{
  "dataset": "melodies that start on their tonic, played by one synthesised instrument",
  "spec_augment": true,
  "win_length": 512,
  "hidden_act": "swiglu",
  "bias": "all",
  "qk_norm": false,
  "parallel_block": false,
  "drop_path": 0.05,
  "label_smoothing": 0.1,
  "muon_scale": "match_rms_adamw",
  "nesterov": true,
  "max_steps": 10800,
  "epochs": 106.2,
  "lr_schedule": "poly",
  "adamw_weight_decay_other_params": 0.05
}
Rows from block 4, named by matrix and row number. Each number is 128 + 24 x the weight over its row's rms, rounded and kept within 0 to 255. All counts start at 0. Numbers have three digits each.
# k: attention key (model.blocks.4.attn.k.weight, 192x384), inputs 154-230
k.24:135139142154130111161092126165148170087131096127110075138150130117123117169095155139108135128093107126165137143150180112115116086113135177165106181117127090120181113136120147159120136125133124097098110131128126114134185123117113128
k.25:101135173121117098132159107102149177092103127118137109146139110173129121136097130141083133136102138081087095139105133104096139169130096140108146137107149149159121138114117118121149116100124176126125082163158141127147101136116068128
k.26:083129117141125154155117142099163138138134092129086147141101118123118132134124122178095125144118118110161154106122127116122125095121106132104150152085144123110127117102073176138109132079155148096195138140113149094152106162161147162
k.27:081131146113146112081129158185152138182154104096092099111141119098151133109129115135139125101138143129087119118146129112133164117109128130147112119138140180148158103131131135079138130127096169127144128165087122122112094171147146108
k.28:145120123129127141109145115124110099105090153146146159109120129132134157111152126129120129152125123144105155111143116093118160142105131125090122093131171116152170115149142173087085090122132088144115144093137149171154063130158097129
k.29:115149126123106103103124121174128159135170191138153207108143122138090124093102136114163117100113103160121131141115159143147108081131121133144110113148123112139091113144093113157092136178090107133156133146138130122149143148136137147
k.30:119116137182159126130106090163152124127105130154134130118094113104089121140142139140131142117121115103100148160133176133146126114140127148165144161102140107149120151144124159139122099118140112129123117185098137119114095174137138153
k.31:150096109118171169148131114136165119123144162112102142125124113147156129124202116150130105107139112100115126116160156159107081116106134143120097134116132145142097131111106099152134147096129137105142155108125105149155112141081094118
k.32:169092092103121127136093097134131163146123088121137105165125124137152107146112088135136119130134095133164125148177139125160137134139159132097150204109109150178130175145171167172132133114147137105123085126119092108142107181094109128
k.33:126133128146140142127132112128141161095106134152111143184142112126136128109132134124109143110170133120138113115111123124148114168135119145108155150126123112130102150137151097127134115119126131180118122150130123176104187124131145145
k.34:128140103183142148132090169143154161139111116150144119107140131136087120170173140146122145118136139118132155104151110133156123126102085108189137164132088136160156156097149085124119151136101108116116168122131140149145161114109151123
k.35:114123146135129124132147155156125165129117092126147145143146167096082092149123147160134154084134141113166098134126131117168136136121159119144117159123074118144124098111180126101167064121154160118175129173107181170133122126076151115
k.36:134116164135150174195117099077152117104118135133129138139140141100119130158148103144124134099112136134162082124112146121143139104149117150140118123118139134117106130148128098117145127103148163119127120148120162111147103085076130111
k.37:148113097115142109091142157128117134114139144140148142122135118142132184092093130123130121129111143161096121114100117125147131122119090129124099086150146148083116106161156105138133122152140076151098125132121127132150138127143098128
k.38:160113159120133109183131127131109126161107128152109151116122139086141101129141119119102119115184141102150130132140125101097138132117170115164129161127109121175107163120151156161120143156117090142085152129156114117118092132110118138
k.39:105094083144117110155115105117130169154131132122119161090113105124119089135115111120132122128179099147092124140096166134095098110170125147147105142133145143121124114130092150127115142123124097124111122130162104064139148122101099155
k.40:165116117063094121111103097177129084145152094143139130120146135170146125113143120117188103142130134145163137125091104078151090069147154144143144116061119136122111113183130140165112156155137147140141123129138151097136110131116073121
k.41:104103109153156113122189194153116140112098157147156125162132160115108095142127129106099127147150101120090129129132099091142144114087100152134145161111133137140143148143143104123094154143103142146137120160115137126106162117171121151
k.42:124124141107136168131109094135121091100112129102173155144153136143161123154121145130105150118172134128113152109121111115133173133113101127149140120074146139185115070125169115144143160089135155122104132137125119159093150135108140121
k.43:110106188083093115100187118107128142130163099156135149127122159122111135138156105165116106137083165119148109142113157147110121149117111122098075077141166155098127155093142111120095125140169097113159163128080165147103128124141143135
k.44:130118092126128142172120108117157134099168147127089128115097083107089119123071131070075150127167153090187105136108130121149125093086139137126151119117132147133131106133127202131142077097107100115157140097116102142132141079129127142
k.45:152124134148111131160175098161130154130192145086098149098155127132117108156130144136138113099132108108149139130136101140118058122100138130106168173113134120176146178136084074130128101121120153120133138166119100165121157062113137150
k.46:138125113141140111151146129110116117110139133114137138091136092145121138110177133128113082144180125182147155136185153150144129129130083126118149108157138133097140120119158173116141134101104148104117127096135135143130146090133141150
k.47:129111086107152110146145115122136105108125106134093114120163145077134172148116140129126110148145142102082124148124131140135132127125126104169136143176092133133118167137148116144120116171126119110143144119120148101138171140161134136
k.48:148183130129110132090089136127128136116126120088090139113113148116138172151130141147143104103112083126156111146153111149106167126130136133137108127158134124107159140126073135130147152143143111118122127139135129134114187163145129178
k.49:105159133126139108139087124128108125101113149130103120120147164122142104155131152100118144109063156119133124119136081077131112186112146085132154094135149110131130118150087146128109157137129135163126130133116137084160138146127135092
k.50:161151161112124149108128096115126136162147141161097093133109122105128090139127143101163115116143165139121126130111104122125093131128112195147145120115132110162137128125151184102118156168177102113122164124116124144090137110125132207
k.51:126145110125101166144128158168136157168136155130092127111110128110110135155125145139124130152106152099141115146111108169146114122144067150098087117167139193201137158122146152145097129122150117116149114104124095089149138112156143099
k.52:099142090157146097102099154105099111110131141124123144146176161132145094111089096118166150146141126161092167090104097133116128100140136121131129165115136081122149095147133169147138135114135151185133147118083154082137110110159122119
k.53:129158112155164139128101106145168176088132143122127093072172115177089104108162168155125126161165152113113156110098138127130125165101115121150100087157134092132086131126151134109103126152126106162115118121097131140124149149150111131
k.54:161153144125124144139143149117125142114110171137112114119097124117134128110127126175121165161151115140089140132160107141174137169135171138104146110147141150131108163125174127114148127112143101144147174128100138137121130111122131090
k.55:098134114122133114125140149089102110159120115154150127128144116118142167145111117155165145162084177123115150116117073145081171152134147118108150145121145129127127124133151103119082143128137090098114118151155140131110141159151075109
k.56:104089133114106131160127099119135121141123140139139121152136154102115127143133146109129180106097110169093117126120094152139175129137086146145134118135150131114120129113148124128098164114118097118130116131129107138148076158116146124
k.57:111161137102101086104122114141164108116117131104113119097111161088092102126163171087125130159125117147171111116119122082163102119142151126143089136152165151095148095133096138118162107170152122125112075096151120130156114144075124127
k.58:133121132192111116148102099086139103188119143141176139131154162148175153110170148081116129117133150157089145138156126157136129213167105131100144091126132107099104097146124153163136101140148139137101174103135149108130121143175093130
k.59:168105165136142136096129148171125135137113113082125118099141142123163150097170128120153182148160133141131086174112106125118113111167131162104124120097139121119152141114126146175118145165180151150108151138117135140061088168108124133
k.60:185165091102131139031124126139169163117103121134152174106103109099126149133134091152102154138098145129129180099165097162161129111099128167120166123105122145098107111103131143124128130127116113137069108127129148122107131122143140132
k.61:163124114089136077105125122130123131158130134156119155158152097144132133159097162104136110145130096130123149152134109110095153088117161105135147200136116131132176117148180099119089100117130133148099136116132160116102130084171173124
k.62:145125118116144099163101126125103138148125142109085116127112186171164124129123157088151083171140110093127119119165143123145148161121167126105130113082182130150136136141095162122103160089130128127144152147133104166148132100140169150
k.63:119124095090139140131099152128093135080083110121121122157138209068147071112136165145080111161117130138097114099126141152135142108117095112109121113132108104124102111091098105157093171116130115152118087134138103112127123110126147134
k.64:145130141176125125121128109133117163126150104151150085135137111080167094137118141151132134134142144111122144134049122123139140130188082171161095084120127120125164102119101075133143131123120148119119129149137143130157117121135137152
k.65:150076077096144112156176086124145140133139117114107094120115145145149115133105111120121121161106119179161138145128162143166130145137152179132135129159138127098118124101138100118153066083134160160100105129124120145136077125144129157
k.66:086096097122095085130130141099093103130089140128145098145105104088075125117110146102096149138139098131077154129102152142096130124118136151099144138114146107093149157147108135130136165143125122147100134115083074150148133105120139127
k.67:125119148119130114085144110109127165135141123120159124094151157163111135095128102114183142158069112138129113161154145116123114133167144145063125088111123150180127104136165186137109114144139136110142082099111091098125096141151120119
k.68:130121159093143165144099076118121114117136144134118166127123156158100082103195116132114168129119109138170104128097163107148128124144149131132122131134133138144101088134122122136148110116172139119106130129112161169153133146131127092
k.69:147132126128158157176156130182136089115134085136174109120151110167104151141144130112149140106135128138130150136102086176116113098158137157123167134126164114148113135148102096096105111148081172133126123193112155076143127119123117091
k.70:113098140137120107077083125106153131104116102115167140102152098124113146128131146182123148079139116129111125139088137114187145133114115098097171171096107084097133105096115096132098104155107132124120093154120113167156122140135174135
k.71:113116108106102135080120155142105160111126102150138115099128152140100124100126099111081101095095110133190097108099079119126142090169151129140140165139133117118169151128136112123093100098126115106111137125147086101100133151191087119
k.72:159155138147131101099119111187134135096143123132123169107112103139149088078127158151118107085106146118134134131173155102166127148156155150137103103115132101124091128149143112159135107129125134110115127111176104110085112169143127157
k.73:123105151096133139120142082129127133108104107093091140136121150081152143154097101153138126193172096075118129136169133091140135155110114127139163132097094154165097146147106112171131115097154102142140155155115137152133075132114151160
k.74:161137100130128125125134138140115165128129126152099135134114139114098144159076149117124134141127141118130158135161134145132125131113109147126133078115143140125142101135104124127117137106133143135123136145162095138104135133127125095
k.75:125153151105078117172061135138135162161094131191127122121103126140131119096122138138104114100132124143161124193135079119154091107144098096157077156143173150152174156123106141132123166144113117138130127128162137114142171167134125096
k.76:094122202111114148099130135134173113149125136097105094110146141116109082124106125114175106165101096134163154169111124127143140172138142149175100125130190125085108121135146065120124145144125109125161116122133105078120142113103095153
k.77:097117157119123093172127090166156183090093174155144121128068134112132103138109114143151075105111138115142154155117162140093119149118138152134077153121103127148139116132191107159092108116143105092137095080125150124153126148133128128
k.78:070109146140126142143145174123142116145115146141132128148121122128150186126157113117095162109154137095138095134129103113093162107126142108112086112139162107134096142119159118177105127137094096124102137159113128106122114130141145130
k.79:150105186135121130166116154167115157107107141154137116132122111116143141105140139109147148121120102139163119121174156109120134136140172140086158118112139116129158131115110112118139186139138125113138130118110102146143149109147152200
k.80:135145143129123116162164138147115161177132164107129142109146118132114106082140109104099156144131147143160090150131157170133122146087132170088121110127114134112095104154129190099130112112129087163129129155143125127147126128131143139
k.81:079143150159114136144120146121140130138105137105107139107133126171114105096138120154103124150132114122149153119119141150149107116136123145099155115166139137121119153085100153119146120130087092139140159103179060125092095100132123164
k.82:092112148133128133165111121136179149112159115101115128120124105114140118126175141122171119145122128108109119124155106148155171152148126105120163119134153118137120167133131132122125137142105131130128157132117128125135140144124110100
k.83:099159103087125098106149140171130093142128150156100111160160129113167125126112144165148129141140123155118186130170163096119124104152062116152101138119137129139174094134114117160094099115131112104062148121089103128117094119139143175
k.84:120124189099109105172197121151146161122081124128127093133116114130114124137079131153094130123134133094107151127091138144151073115107128128105112117136139127129116124121173131085118181128116058147127096158141112099128141117164087076
k.85:165117123116141145106139142150119144104140165163139157130104157092102109110174143129115134121136129087126106192095087137165095157093112129104173146115108117114105119172116103110148134131153140118121124143172132144162172111117129103
k.86:130153140145164146130097073090105142179136112074126121112135104128116123053157108124090117115125103100114122106134147077138096101109116109128127153131159158099120164134112102113147158113135121133106107135087121095136132164143141182
k.87:126111166144150173148132118111128189096110153157109129134119111131175159140117082130113158112136081140168118136124109132113124085146175101128118183158108144148138144139147110130113120092117071146138160117144127126142125148122116092
k.88:077121114152148130147157101154166094118084149110117138146139160131111105088113083123075115134160117145150090135086150125119078150130108115123130125147137149114073145167167110121130164127128143130112155139144138107127121136147146154
k.89:069136145147121112123113157117102160138142153116124131151117150106153133146149122148104179164109099167097158106134121175125104115138164109160148164164137128135114115133108125131130150131161121127144144111135158114101145135155091106
k.90:122107144141128127119120100111139172153119130147143113138085133120176162099159112132143128131110108123151146118132161119100163092158095117156121120113134148162112175127162133172080103165148056111103179100113098071127122156117120113
k.91:160139104158101115129133146116125148063145173148120150116157140134140122075142136138102165102121121119143086136092118129108154126156110110122131168119133139148141138155112122125106097128137128125121118119152120092120118107114125166
k.92:156087121091115062145148162147138137097129107116151130164125152069109159129147145172101133163152146148103151144110169137136092116107148130104147123119116134191130155129141134112131106134118195104115089130108192123117133127146176120
k.93:122141180092128101168089133107143133124120101094127132136137155129172090102097097137091100103135099140137121143132131118116167106118096144071129160137081175113184085107101125094137114102126099089151147102141138159112112140103103120
k.94:156110109162111120112109115136137154148140136120153081095145138163100112179102155100124134142154111127127151105118104118138164121136123130095098111116127125174114123150081160119123097143139183139122128154108078175081134149118102159
k.95:138144140151151132109121159109179093150140132111159153073157109129136161129139135109105128154095116120103173148126124135119137105121167155124130154154152102128103142137120094151126156135079115096086141124097121155127113127121128126
k.96:102170083158093112115168149164145132134149142134089116108142110131089162184123135123182120172085176137116135133139132097135154109132156127159044105131106143105083119126134127157120185159132094093123109121133138133117143163094136100
k.97:174138095141147132081128127148130124134159109158146145164116131143104104148153136160072150142161135122089149133117087129090125140124156121138128154165105108192127092135178118098150119133131132144062106128156112114151137152100149107
k.98:150094114152089152133153150122177103142120132127144119132094114119095067118116128162093138107087117114143158116132156118097126133122150137131154115133144120095135113152134113102150070152122127137137096109116116166095147107097088174
k.99:132143110167119111137115112136116124125116182137156149128124142162102133146131116119107132107097140122155095138113050068138115141108114108109149105129114136090131176091109125132142134123127099122114178140124114131131150095110166139
k.100:129120087140122136124121113113133113133099135128151156132104129081139130134126121099135148180150152110162154155149139115134119096107135109102112093153115150128163158134118092100143112159163086089158125128144163190141117139147129092
k.101:123133117165069132108122148137140141152112144117153140137162117162106130109114124121117118175097128166120141128098115120100123102121128091148108156104113119092125153133083155149109090094095167134117094096123129106126171097149080135
k.102:092154139105155156141099124141128105127157125112123123131135130118159073104135101181100146155099107123160137151096120141093100137116146093122131093152118121115140113150114129139165138151131163137107140119155123098142179106086130141
k.103:155092098155163159173116088138075126132129156120118138131146140158155135103152088138139139112124135107145174165142112177102122124146118165127128103138131132145095130104113108129140113129083108125131130131154103134098163136134179095
k.104:050113114138115140155109113137109142118101103164132140130132141125181098125105141161144052124104128140146142142121055106119110168141158129150109181091198121098148162100127086111109126139102129131153098141124139102165138160105119112
k.105:118125116105128122158149115098144114150139169117140115161078134102145132121140132108106154126134097164145108129133150144118138121104131141119106116113106105086103116110140145162080156123131111138132116135167133127125085086119108172
k.106:132134168095115106131127177123109162114115136152083106169138111123118108122134103180101134145183133125108145106173140107142153126148087124097144158118117126159144193133101094090100119112135160142151130155119136135096138112144154166
k.107:089083115168136137137145118170130094108107149093124074106105160100102121166179149141118140096139113151147074124098167107127146119104133132128149104126131149137118125116144104115173127152113104141121135148117138131142128131101140154
k.108:105097118133121117065191113149154137133099132129136097125107138120109130106128114165175117132121087098168104135149117131114156100163137120155182113121133096151132126132147111090144133136095162079108117088101113112126116143128094099
k.109:118102117120128114140145161137125171143102144160165151135117167148139143138160129165152134107148127134101141139113128112140109126123111140116119138142130144119155128122153153143115173166145093142160132154132100149122139120144164093
k.110:085122126173170110119099121127093127140105085100089092161151133093150101152125141179123144121148138127147101171142168125092173098122107164176098123097118119116107162134141093177146110094140139119104120139115153134094151093119082093
k.111:087148123146139088090124114138147136166117129141141102161121108158172135071146130150168125109135133143136132107116140126125114170102154111126124153138153153072165086118151122077116139141109086125139109118094135135103162161145183080
k.112:146093140119121129082140114157128158157069081134135100162126141127132162134105152104103127071088101123121150169097142180139140115096130144172162156126137139135147134178117128108124131088152153119132105117121128128127161125087092145
k.113:126096111085118131160129176151126149112128119165144151123163101181093170117122071080127159095097100143159094159114147137153112103128106160128120136118143124120119173147139140092113096109107106151106146147128122109146163105108142126
k.114:127116153100072144103140125097119147093139160124101137094106130144109154097157125127150133134178148135148155090158174149127144146076126141142118130143155131135132139147106130060171166134126063126144127178138141135084131092142104150
k.115:151110168151201110105107130157128147121180151168128155115118111163138165145123093109116106115131178155095096110097088130093160151138108103169127165134110114126137159131124132109166131147148147119153109128152148103146181098163120096
k.116:107160119150117095125126144128129141111142116109122141164134122093151152163106136131141073128140104130171119125164133104189112149123119132149152126073192126151184131147129096123099157163107126131113103123153137122143126133158109079
k.117:131191091138118076134153125111118127100128093122140122121126126142158118162128142124131139125160123121126144165095145159127161136141116132099142124117106140162106150138084092136144096103130083142115152143160151171156187133172164130
k.118:155138158137099130112136126128093150086131133143150098122088172166105102157079145142150140135127121145158124157098142084156172114129112156139126173149135110117139162126126103135130169086128087092125092140128145083127177116143158090
k.119:070094124138088128131135144130075093125097161099155116059160103115136097123157117100082103106130138132125103137124091099089123139131107128127157167107100127105110087086121118104179148136140129151070145131145082141140091139128116148
k.120:103154117172128118121111146088081149125129099140103107108135154130103130145120124177100162119110169108120157112147126138120149111118094141103137125122116113111141157156131133081137130121151140133148136111093167182109144105145129129
k.121:111124119118183139172119183086133098126128141125136069130144147112134149088159155139103124161102149145135149109133162102158138112151168135126123116148162122123097144127122100129125124154112129141101131140114164119124099104061145153
k.122:155176150138155124137133129121117118084135119137120123114118120061137081125112127122111113126178158126155151111123133109166123137168139133136113175114129091126100116083106064104105102123125167088140113120125150152132127152143124097
k.123:122107117107097141151136150113153119131137079124116147092118134110096134092124107128133129134116157133092135106148131100099103138121177140167187121105103187108150155151139119119109135146156148098126073121099080121137112127081117057
k.124:159130133107124148130115142104099143129121140139114086133155139129126117110151118091086126145129147102099129153126128107122110122126107102140129124099120144098149132083093111122140106104118123118117146126151107108131106118127140156
k.125:092124141142101115110140130105138145115122143154124095127115157111084126152145111141106149101111153161143131126124177129109104114140143108140132128154114109148141127130113129183133132128155121116113158151108140108120116111136087109
k.126:108132130131125141131115088162097132091122123111106125126122132102100114144123111138153143115152113097102135177114130169136111133142128130145161091144127107138131136169127098149105094124107097126093094078131104124163125140116094153
k.127:190126138126124127132103091170111138137141150118139159113190142107091138183127089145115084125159126136153160098076124141077144146168095103075150191133189099084154098123103141110110095156129129150112142132120142135139120152152114139
k.128:086110138139117109123173177120099120120138121114085083149125128115128112126087147158140120143137109143107147150114088137131112150113121140099150142100148133127134147104122126163122136123119133114180116153119113166107114161108115104
k.129:140125099154124121137121105089133108116132125132126143131120098130167063142153143126135121149111125142133122118140131098164072135178081110154088083124115136115129132168107154098089145095120168150125150088149174122112117095105091078
k.130:144107118121124128092124079125120155124134153109098145157082120130148122102092111141159151139165150114110178111141128162116144140127100145175145104122094159119104130175113157100165056146155082127141115114123139083139107162121136151
k.131:139103128150132146128154159107122109141142092128150095156119136114108158130123096112105128098107140137080125126157149109129150144136151109140122143148124156133121121121159162117152129170122164125129142159119139124126179084052131121
k.132:128138129155073126146073151118139092129125107129128106122109095114162090123156117124153090137161126141075111118159163118147124115150110107114117076121106136124160157129182107164088160144173126159145094128131089070147181106124130129
k.133:106112107160142148091123092131120093139113125127146163151141158127096147111090103061146122135104128152118129093165153149133087107134129091122152073094066119135093131122130154106130148111142136106120156097095132186173144121100127068
k.134:099129147136122129140145139153133092124130078113121128170157105164144120141108108125124134111111138163082193125117125081148114130122110112089124130123139126126138124103160128162125126100074151126147149111125158125111133145111112145
k.135:117148135117145145115136132138085104151138099139108122147162121107134132156129088154123138156130124156117101137109161136152174136130126124119146130107114116084115083163125114117094119089137127150136122183101135080137119152113107079
k.136:117095114105132055164162162073126141122113177152125108121154098133152095145135104101153183098140107089138112130125143123150099132109133149101120117134137132162138177088126161120138089100135128114165120131135144105148148128136132121
k.137:133082138144116122127133133130116108162100152120134123106117152128159091103129141139088131064109119114093124110124115133128141134127155089068152124120128148167127140127119130101118138118139116128150114134139102143154151113122110090
k.138:135125121112142093078154150153120151079153049158148145138107120173133152146128125173131137173139143093131097127142116115131135170148127155100131059133159115144130095149125162165115137155154136143123144150133129141132142136129162127
k.139:126110126121169156152160109112152102127138168157137139132058101143074143118164091096141103118121117150129133104138142067129119154143131099136131111143152149122144137147130158135105116085164061099103138076122165143111114120120125137
k.140:125114145124117130111142138096146120147127098086149107204186123141141137133119142115077136103124060130127129072091138131108103096148130136162140164114120118157130129128088122127139117098140135102097103135142169147140118130137116156
k.141:107141092128187160123096110118142137142151081141135120068112136109093147070101072110170149128187103136133140167128144146139096155118148140111135091160198096159098157100116127145134165096151115087130144118134111170145113132135105139
k.142:131129153142146127116125149094107140142148106092071138092108134161115150112107133153128154176101096129157150113155083143146108140104117115114119094087118150130142119152129124179191157100148090102151100134128111110092073108110150108
k.143:127102134093119115158146161125160164117098122185107127084134133100115139155135174114132136146175128143130118140108127074106155154142079154138115124129122130112152163146144116151162162136139122134130130125090104126111152112146121062
k.144:112118133125127099133060135108127081098139141093161105158139087084123160122140132119083150130172116144165144107127177131088126108137092136120121114121140166103157108089163168118129064162112169101099110133131128108137109158109127143
k.145:144115092161126098194148137098071149106124114136124123143094085131120125095137126147128132098100155110100124125135134113137164101139143146158159155137120129111075096146127123080140154138130151143119105133116189115106143165134142133
k.146:105087133141116128163174138103152112146170092130114113136103139123118162098138175150151095152113122125154159137149120125114150081108125111092100150155173108157083159129175122151149133117136149110141106115079111112135106167130139115
k.147:157114124132128132139125118144101135127137119169117140128121117080090082146087115109117116079143110171137131120126097102176133150140099164136111129126147125189112115091166141132084160144157123137172110163129113143138112160106164129
k.148:140109136119109094194153124164095114089107136144143108146151119096096140178129123144125083122111097128113173123152136085089118131138105118133142163098109096127133116125136089146141114115095135141165122133181097099127144151125160179
k.149:142115135176097144157152137119108135105126119103107135091145127098111148149100117139122160087116127121105116106146161137128155164121090117144099140136126142137140130157112091105150149122157118164118125128141113130113107114125113133
k.150:133061113166137099125163147116132177098197092132181118128151125087118108110120132102123128085108154134132116138076096104148103140120140122142090092137174138120150106141154147131076137123130148146175126110162136136142163149135123113
k.151:123120096145120127106157087120158138153125116127096138106126088144127168155137125106157140134124134120165122124120114153107090144118149110180132169157102125096104134150094118162109138143145153150131157126097107127122151175133124090
k.152:116106108132127089133217123116068137085100104103135104137197123124127138139135116158138098170149134169170140157118153129180090102116105139118095147115159134094133141132130137146111087134141158139149103089166156126124089129105132128
k.153:156116108121136103168113130104134115117118120134133132110119124152094130140145128113103078117089151119131130122141104110094081146132123062145119114133102103152110160129164172095132143091144155096157148134124163168133125163131123109
k.154:084111091134141135122170140134135110154148124151138104151162171133093165127133123133118117121148163145152129111113135101187113131102109145125116130145173133171179129121076151095122137132147108103095124144083125115146145134142096144
k.155:131132150128153164170124108136109134199113148124138129182100148135133151080137124148123151109119129110164150188159119110169179085125149134140092120112131092100140166107135162116103120104122175130108129118124107096101094109155101127
k.156:104094148136145101117116173153141119150128130168153117110165123110163060158139141130120102146130094136147185122114135136092102118133132134142125101086140145115117144100111131104165131113152131143080112106127109169103143117147171132
k.157:142115115118078126113160126144121156135125116147098146116144141153151147100113117119102124126103118102144101111165096113134106143130102144129153150110122130086082145098134103163122153091110115111110090129144191083128173145116155137
k.158:141097111144110099120110135106144178103169136120123084111123103126093175158103122150165147112139116133122096127110114144153129141113124152139094091155131127140151143177105151058133132071079120117123123109112146171095148175137127098
k.159:126116102115110149134095095145137125123121155093129128142077116113151126110147131097149172115132155112127115137133109117127100133123126108127115153119130155084133081103117104085138092109109132129161136094112099103142141127119131142
k.160:163111129162150129166149177103169179093114136147152096102111187105111106103110144158109111086125133117126125124122115146137144123128102126058118126144099123129135131160156139092180111146126110142128123179135148105105139130134156171
k.161:151107127135077092131115137133098140116142132111139101126153126083109144136100104154154112083075135121158113111120156148139119125097150095128174153094136131125135131119110083113104116137113151104136126105098122122111106126135150150
k.162:145165139155110148154133142128095085089129128116108139107110134098094116134128151177133106143150160141125151119157134139099126158122159117151162113144095150176126126110140125133134134088123093132093134149181129173144113128084136119
k.163:150143149124123119135093126076146132123108101115144130137137125082140107121118137098121145178099139148117153151142148102135119136128127109145135094148088151145175110132106148141169168108122112159109122112117151142142115100147136132
k.164:186135089099088121097111109134103104105108159094123129105083122146099120062129149134104140181097078131135127123145137152134175156108151131114140106181118140082155117152202145140140088132103111129153100121147148095146146153092155093
k.165:138103156158134112120109087114144139143097115145107109145135099133117131136143131120166124166098069113128081127139176103144099155099184152113104144107157124131109167115157092103124082126144095131117099150113145103126100145143177077
k.166:104163157165129116124097135131141135146130117159120137146116174147167171113142113143148098107103126099151109108133117114138140140158141133141114116140132131136100144117105119122098126151103156107120164067102170139105100132143139145
k.167:125118119131150121130106120105161130122133151089122170128124137130143144129176114076071146166123086135070152146166127135133067118097131096060112145124145112133127127114125142101122138111119156105142089096145100139101121175181164101
k.168:073119110113138115174109162113163130134108152129138102146164115157141118131150122091101112155119106126087152134140161130085108135152124134114160123071072124096090156115095130149141078090108154150180151108137103133136128141077107124
k.169:148151144136115121143124134093139122121117105152110133124127113086093127110061148119097171136143131143100132150174163134147123089150120145059136123167115130158123143133190091165149143128100113120166090147115129116134165123093117160
k.170:139167099134154136140135130148132143115164165107183121137155122099139114125178115142142082118141157114134160132133131120125133089132177137179132132143146168075166088118145108109146098087128112122080124112082174161129155116119106138
k.171:123163134129122154142108087107134154151120106140140142128147127152145084080172116129122096110151133119127139147149089054165132116130104149132118090103137132141121126141108176070143160120116094121072114142122128100133129108082109119
k.172:092104155091093139152142146134129158146124099124116152121139163132118131137139086114128127121162104135122097113124155121106146116106121136112034165130140132170131123120149066121133137135140141095135113154170105064133105138117100088
k.173:130132142135139157146123129112126151079174111138151211119157119095158131110162095115163155186113154124136122164140122126112127095151138110149117102109153129114086125114102159117119097103154152102169135104147091182124149155118137150
k.174:142094139152169130095088128124162153126109141094128163128114144154142125116181120073091109122085143152129161147072122159119151129099114137148176135083096130165153127118099106115117073108154105132123136130093106109103109141126135133
k.175:126134155119140131098120166083109143120120116096137135134143151124191140147121099120148113087104096150115150136145167141138102149120114151125153153126115111137146127141099066177164152130145156136105145107115140126146155127142155158
k.176:145110144177145188141147124154076113138161140139130129135166092146128140124153155140107142120100162190132180170151144141140102150136120161151132142075111117145153071140141114115122139141153178104123112113083113130116111132137122150
k.177:161121131097127153162142153115126154131141131117121105140103084110164128120130114088161114101159199159105094123155125118135094105117094123179118098124136150130129066100128092116134141157126113156167160116059129090125078132108128146
k.178:134121105130119117157097106109118127135137096127113147099092122078096147087161140111146153112144148133126135103135087091158123126142131163097121083139129141132119132161126157081131143149106103090119132124127158071146129114144111117
k.179:140084141102145158148097134140168122104101117116144130112113128148135122150181162148155125171147116104151124136153138116157112112134167111148207111101114133124133070155134152125131155141146117140114091106088152144124115162144152066
k.180:180110114145147123149122139132085138089130139123148136080193133126176125158119137133123135143144117102154121135142159173125112156104155105119122160162177147127122111132129087144145124136092150155131135137153141135142126151126112133
k.181:141124097091130102123098146156131126118113102099128105154137079116099112122178131102163082114108127133145143144135102108086100122131144134139096109144131070115097144134195104153142129088162138171143125133109157158082105133113150110
k.182:152165165111158142117124122122109115164103138143103153113104115134127151134183136121151147097110144120176126114158119090165152166140165112138142126111132114139158108128143067091131117155117102153129155121157151130162149131125139118
k.183:147114142094122128115133143086119138130156138134119141124151138109147166082131164128152146151134142150105154122097109147111132141156145124120107147138137123102120155171156108117077152108137130135122103099141163099105091132102108180
k.184:155174155116139126114148111127120122190131123171138147145125142111147126124148114107111142108128120133126103138096083127139146101119121140151105157160135128177112130119144091101142144139123172110117065140132104112127138148115118133
k.185:160091106171128152110130094112153129123128149154111118121151125132129115149147154124122134166115154134057116162090146156150134098124124105121115116134112134131116105197152120139094155124154147146102074128148185131136120166125136095
k.186:108144130097157126147161123111134113147131116119089137170140154106136117104119122088205147164120140130138111131051128109087118144103123097147101147131098121093087155137153146117155095094119104119107166144141119133171133124129114115
k.187:133111139098116134128113130111121135127188106099115169114097129091126124118124127122177101148073140161155158126068132191114135144072127091139139099082149159137123161129177117179115144143150184142104112136155087131129155134131098190
k.188:159097143183096080109079140109136185123123133148132147125084168100127134087144168110104106096132139111126118104115131100101148124104130125138138120089099089168113143132080130084127124102132142127168085112121133103107128156162160060